config.toml
dataset = "babble in 24 made-up languages, each with its own sounds, syllables and stress or tones, from a formant synthesiser"
train_examples = 39062
downsampling_factor = 8
encoder_bias = "none"
encoder_shared_expert = false
latent_channels = 8
decoder_channel_attention = "se"
decoder_block = "basic"
kl_weight = 0.001
optimizer = "soap"
learning_rate = 0.0017
adamw_lr_other_params = 0.00094
batch_size = 64
weight_decay = 0.4
Rows from block 1 of the decoder of a small spectrogram VAE, named by matrix and row number. Rows with one number belong to one channel. Each number is 128 + 32 x the weight over its row's rms, rounded and kept within 0 to 255. All counts start at 0. Numbers have three digits each.
Before each channel's rows are labels from the 100 clips, of 14976, where the channel reaches its highest value: "lies over" is the class under the peak; "responds to" is what is common among them. Only what is clearly more common there than usual is listed. The data: babble in 24 made-up languages, each with its own sounds, syllables and stress or tones, from a formant synthesiser.
# convs0: first 3x3 conv (decoder.mid.1.convs.0.weight, 192x192x3x3, standardized in use, each kernel summed), inputs 0-191
# convs1: second 3x3 conv (decoder.mid.1.convs.1.weight, 192x192x3x3, standardized in use, transposed, each kernel summed), outputs 0-191

lies over: /ts/
responds to: /ts/; /s/
convs0.103:154102133136149097100154169158142147112123110145138172129088143139137091081148119091144102128129151105199119117180099109167132120228129125129147182116182142144124063194166120135185081133148128138150102211124084051153145161121184119110075103094138115101107119102099115159125116134138167124129138122191081136141108137143092163144120123098125193072205215117147121111123156097067142178118134111148130093120154183115185129118112098167076048163120073136175113099156122141146130107083127148115182138144136111120090059121078131128097112086123085101096106097123097111119105111171145081
convs1.103:197081138153159099155140127091094122121124117128131148085103113064173136147156130093134113092097143085152160123165170146114171095139142058140155000184141150119159107095125173138091096088148110163124156120098126095145176152140127146144154126157147083164148137104087132164097144158178136173134097127170163076186140177138140122129140091121082118116172106165117124137179128052124193140132141082174101115107111186065134073112123156115107147120106163104178109131098134200117047184155141147130074109129119130135176143136148143136118112127123161088116131153143080155139179088189085109

lies over: silence
responds to: reverberation; thin (high-pass)
convs0.95:109098131120097123063152096108179113149161162118119105114135145150151143086111126136085117128129172140175127120103117102167197125135151144165138087100095149130055081124133109172116138084126229196117084122119111136098154076181186130150172090174171136103107142113143113021114115145104101119157124170082114140075116133135095118134156174164117196113155169149187127115130153121082160128104152152120093158115129141112168127099180165128131131188163171036163130154112123160090104124117164134131130177139095142106111195140116183155090078125103144103109211095104095146126166133099100101
convs1.95:124182178078104187124147164170126167146107157131075104180087161103068161125201182159130168173129119104166172089101155137171137136114154205134146168145143058115165111100132108156156198139142123133140129159089176177173125141161182142106126179107132145172111110112134115180145144125102141084177134137124107147183157075086201156165124169085082091137145121162121134081078078157128149139173123158132132101125177073120097133125116127123132154097091143150070098151174066159089105123144077109084117123102115145135142165113080159091143111099171151140125107154123187130127135142193156119

lies over: /p/
responds to: voice: deep voice; /p/
convs0.79:121106164145133118109118054098106097136132155142165125143136126189121133111141154142091088099165101160184129119146081142127062138153131140107076096114182181130118135131106137174111124128167134125115081198152115133083025058136142108189110165101141123174125062115093068120189172141120148149107120124123086145136169106146154061131144114161175149085168173154170088126147142096125126125136131150105114134138056181116196118164138135130115166103096148144124109103109119172102137163173125176126099095157122151142105153139097097121061105063154230117153125150103049160083127139106146151
convs1.79:096086136184191086145171130148123166122139121161144119112100138095182153145124191060187094100136134078116164170179163168074136093139149105062105117107140129095132170153134132064140103056128199084127146101123141173115169095138140133156119171119162173104141138166128209135164153121131123160132120085106137106183116168090112101063129096136158156123148054137123135159153083102157123133124124154189081125141109154116089141172134163096121152097130143105174153142121133179166076151119184100127135106114107094121143133031071057161111162102113181174135138115121165125128126132086121106

lies over: /ɔɪ/
responds to: /ɔɪ/
convs0.152:128093150154143173115174129094134161122091108122087152078117112120124106140153125106091126125147150139085124108135114163132166157102119142124105140119157143158103124128024175090073146121090144171113119198036105139161158129110146156135183172122157145124146153140101222149192079140075130149125161129108152147148195118116106149143121175086093108109081090155134130144091094162092085086137133132086127184128154100101109157127060157166132089111189152091079118110142108125110148149118156096190134117118038048107164131111167152139137096108114109115137197116144187101159155118137166061
convs1.152:111186154115049089121111164102145143115136150131159141148124159138170105113071056142116109157160109111084154108123081103181130148161208176123106141097053125062147151184184100118094114166117102148093098133100114111139128171151144079077139159131141088107186140126176137159103129181141146129104087161130142108088115178112137123131121146138140174164130174065102146076130140194111105100139108122154125143147196112114047115155136109101145167159167117125114150102102137120110146097157038067123088129109185153123109110135129138138137119147146114130152175130157139048115031124110175163

lies over: silence
responds to: reverberation
convs0.85:124095144067098197100146073117137150134059174159210141137134120166164112118103116153104139107116062111126169114084093173211106131148143155131093148135210173178217125102114113118098089122125133142064063107127123129168146152154096108123130144129147146096079127104136075120160140123085098136169073156097073121158160116200143131141157103166142143108101135147131093156133154147100156143167137170117159097148128127104087116109136139160126165138090108147113075102139123070229101135120127129110112138134138066166115097123122109159029119112137118109138123123141065175134090112172145088
convs1.85:169057169093156142097092122165114096155196118123183130108091104047147102164111140074163156155231146104168133152152129097141096091132110100065138149161112182122136137102068125103178163092117123101113122159120094129116113166167105143114123071076132119100154120104125131139174176138128152122122076163117114068117095195139123084110111129128177112066109048152108118149146091117138126143197116107147156101138111184111110147184138110127087155126128156134179106160152138115064132104143123186173140151184144143097075147107070117147099132132123171158149159101196094141142151150076127163

lies over: silence
responds to: reverberation; voice: deep voice; muffled (low-pass)
convs0.185:143063168146172104124102122130135173167144080136100156099132130160127051205135154080142142161138112085081135108138093123093084192146091077145114098160176187088058075131120109095120083129143154130156141205129092073130092163119130097127048145149111138113114108104124138182093109149131137169180109182133092103109102119185170230118115151108155103124138196125179112069138088104089158166065124123147135096106147172099137127152105122125175110101141141126153108131151072143095127140136194170153175095172101147145172122177097125098128145104141105146141103125132117145110116143161118091
convs1.185:144193150203191090132126119088151124122152072135114173149107101112112114115120131142150046068041134136131112132168110148130168106132104086170066105111166122148100143116161181103048109133112126101138083120135100103126186076089073160153124093153150108115106151131153153105131120072129197172122162154160123102151188143119102121092148093187085126152128164122135152151113171067149165160059107121118127136166092100143127092077122166130137129068107153105120094134103140160108103174088102136102137151164109099167181085145178066096112148166132105117129100178164140158112199131174106135

lies over: /t˭/
responds to: /t˭/; /t/
convs0.66:164054139141111114164162130117070118134083127112104133148131093164150109191104120097075142107189163165151126115176098129086099130146202127116059109126110156133101135148114172096147103110140136150113140116112083140117073125132166131122077152126175133081119123111093102115124160105137152099116143106156117098131078151144162179110160195137152114112139194135255133114076124117118106089103115097165079153181183113086140127088123124129077092120139136159109208111087156162082160164061135167124136095158123140091160149186109097111099172163095103112159150143146161102105157074156146127
convs1.66:156136105098112133191072124090091156155104097134125123114112108155129134113184125129151087172129132119126163176111158147138188095157153120131025046183167182180103185137224144077155123099188163125150134140094096115127090046115117138173149184144139109111119160126063156115155159092146103119127108087134121171147129117108125140081146095129123158129126171094138080153151151107098135203125172134082087086173187143106107100158128127133075100085113151097129141103087139163173074142137124107137138171104158152182157086120070147148149134096086126112139152115160126140139071092122145163

lies over: /ç/
responds to: voice: high voice
convs0.180:134109164091155120142136074127117076173124137166161130136125109170106124130145143161107133117218118127092129112155096133155100111134143082123123123057111171090127144118133097125077095113174146143104190192083088033165083196133149116102101113109127141089105139095114146173096136159112148177107062102158104117100108094194157152113109125149119160180122103161160092096164145092165132126080112111118131131104190181202129134139124168099111117161118106115140227145182092174113164153144128153107082150103064129141182086152103139118111174187150116111089149108126182168153120074099140106
convs1.180:146156069133165140154157162132168135071128110117176125109164163151119103110137166107160121095119143104136097125112174162098113120122103148082094089118124116122081172081077101143100131097119103148126085163123182116163113112039079119130079140139189139132160127087172043104118110049146114175102178151174169148160122113151146122125089168118127173167138181143169177131085111087207168174170164125144135108103097155124165128160109160063100104117115155169141075102144124125133134111152119132100170113146110134214148101091142105093131134171150066133160118181070114092110166075148096081

lies over: silence
responds to: mains hum; thin (high-pass)
convs0.52:175148106087138172142117095173131075120166114146126147139146131179127152179118125059093088176105143099115104082111192154211073141073111108119135093179178117146136115103123131150137129109109103066131141101141122150102143081135087122059161144146103093114170094106152176125162117094085156090133085187139048084141105112176140104103130118127062141124131153141139110127111052100166127120183146136101149163119203126114114130133153075061099142134148157193129076127137101080152107196136147113158102130111075166100096180147115143107144114081065140154140140107148149126149114188190136138
convs1.52:121114113152104085104119115148094153154113131156097156146112048073123138125135152155128125146083099099205092151176140131118169149141048149127186131104153091128187177149116138154081098089140156154216186118122114124122078106084181182121141098123145117134129130148121104096096104135182058087126140103157161102145194116167123139063112132160129057129188146082110112120171153141163181104127114138153091157140137171147097118121141139156067138090144139089174123157087121170162103146140092054125118124172122167169146128106135028125141127210133125176117136137133129164153110080120152120

lies over: silence
responds to: mains hum
convs0.15:192121139154144084164122105208152100151201131152124162108143070140142078169110088148158189129208146127154111125140139095127130130175137113113103101088087185049088104150148113118166094218141107151178121107128072071152109117115146137171110105093186132128136090121099168158191120108140093144156146134118115099038129144157170150132147122140133115157113132107097129165174118099079161118137169096083181109166132118048148144092113164109153146140138078132148136102076080169121115090076114196127101149193145109120108098136190124137132120083137092167106118153116110097109100121109133137
convs1.15:151128162092135132136132169080118092110166089138068143117132166110135104142117179122152102092073107132157130105092200153142137147137168118166152191093129080128103090130105149106104102116121120142069113144049124121158153129182139109095161110066150142115116087118145092101127125070097161134139127132151157085150185099098120171136136137128093126102098118125132199144131199187130150174116141156132087108167129131125083154093128171095137149100085213072131051136146123168129176114151063054089119111112089091135167152121099018083131126116164151146148125145132094042129109109128154121

lies over: silence
responds to: white noise; thin (high-pass)
convs0.91:093103126098116137184092096068155100203143142220195114171167130136159135093090121080108083111092121123152150084106093095131106186124098152142095114093159151158167098093128119117105069079144116116179131169112158176120149119146087100100158110145168145113153118061064078130114118122079114125124118079093114106119123113137167097203148163189134108130122153113181139126101123143129133100115121134093143142143162167098124114099173111104135121125142180111107083102139115163123245140144156142108096117142137124182143149096076111173095110135147170092132136104105152133150049038139160085
convs1.91:142153234179115112123144100139163148099117107153162116133053162108129159145136161110184145144155162094134112136176142071150142095154140104145061170181118155179076134111115167121113148137151179139141119094154102136118113171185103102083124154143078133092119164171160184140189140145107153102152161125117121069139124140122109126115151075125188124107100167131109153134134106127168125099155106118131176091119059137110082172117108112131096189100112104097089140173078134109123149194056140158137132144109132120118165121064154181164152151128148089157096159085178148135149244177124115118

lies over: /ts/; /s/
responds to: /ts/; clipping; /s/
convs0.111:104142118074119117075124166130145156129094087159132124124146113130106103157173148244090125081108158099123093105149120180114099190147105155155128075136170142169164140129170107140141156108056135091150145126111123204139167111101139152132145162092100090142161065105168083164166196133167084102112101124131096140179094125127110056078153112077156133080128160106200097132149132087151092094132085148129146158117171143152142123197098079094087114107140136149141154126134167061151119124162092171149127124109117150070181168143110121111078085054139148135115126121065130104161095112107126155
convs1.111:104168066132088119174100118115130114171136169099132124103153197145090151121110150149124168135130137170112163130080161125085096113125097098138138144101145162137086091130106078133142156179141132089199160105135112172120128092116062126157078150157100210097113177179076131136139098098112094212107148152161105170089167134148107116137140152102082106118019081131131174144065122112138093075124117156133114095106137104206146091156132128094118145110130121122110132126192132086158147166087130176116155151118129115083155117193146172125090140128099179108110033131086119138093098170125116164

lies over: /ts/
responds to: /ts/; mains hum
convs0.73:137096136110124066103103164128088161127025156147096160131145189119150110130129123168136186140091132148109202107130102129121193141153105145119189122139081130172145131139150133145087083234142114154132152174099102172159174173105154128139155073135101167134118121127109153106132104092149098110138151129078146170116108190132142094150108080124138193081059124105100121153187116145132110167140134174134153155076118089194135159127107091164126143132121085130136122144166165097115135125079058132123139170184093126156126089127117176165066095128081101091122098145032120116121092142092138137
convs1.73:107126102103137176092153047121135101063151114123108064142076097223101081084121186124120148171181136154172092139134034100114088121118157162125124124211140163074149144116145068105113176170113088138104150115150145152095157170130138046139144168143124156133125184151170180159154096178122135162114078112083133146130093114146145102101134149117111142119123086147133091104123183090133141120094136054147097171166146113077133157181143112181106144171111121131138136100123085143112159109136177132109136131144141063115124159100157127144167119102107080093123094162183100119129181131173141111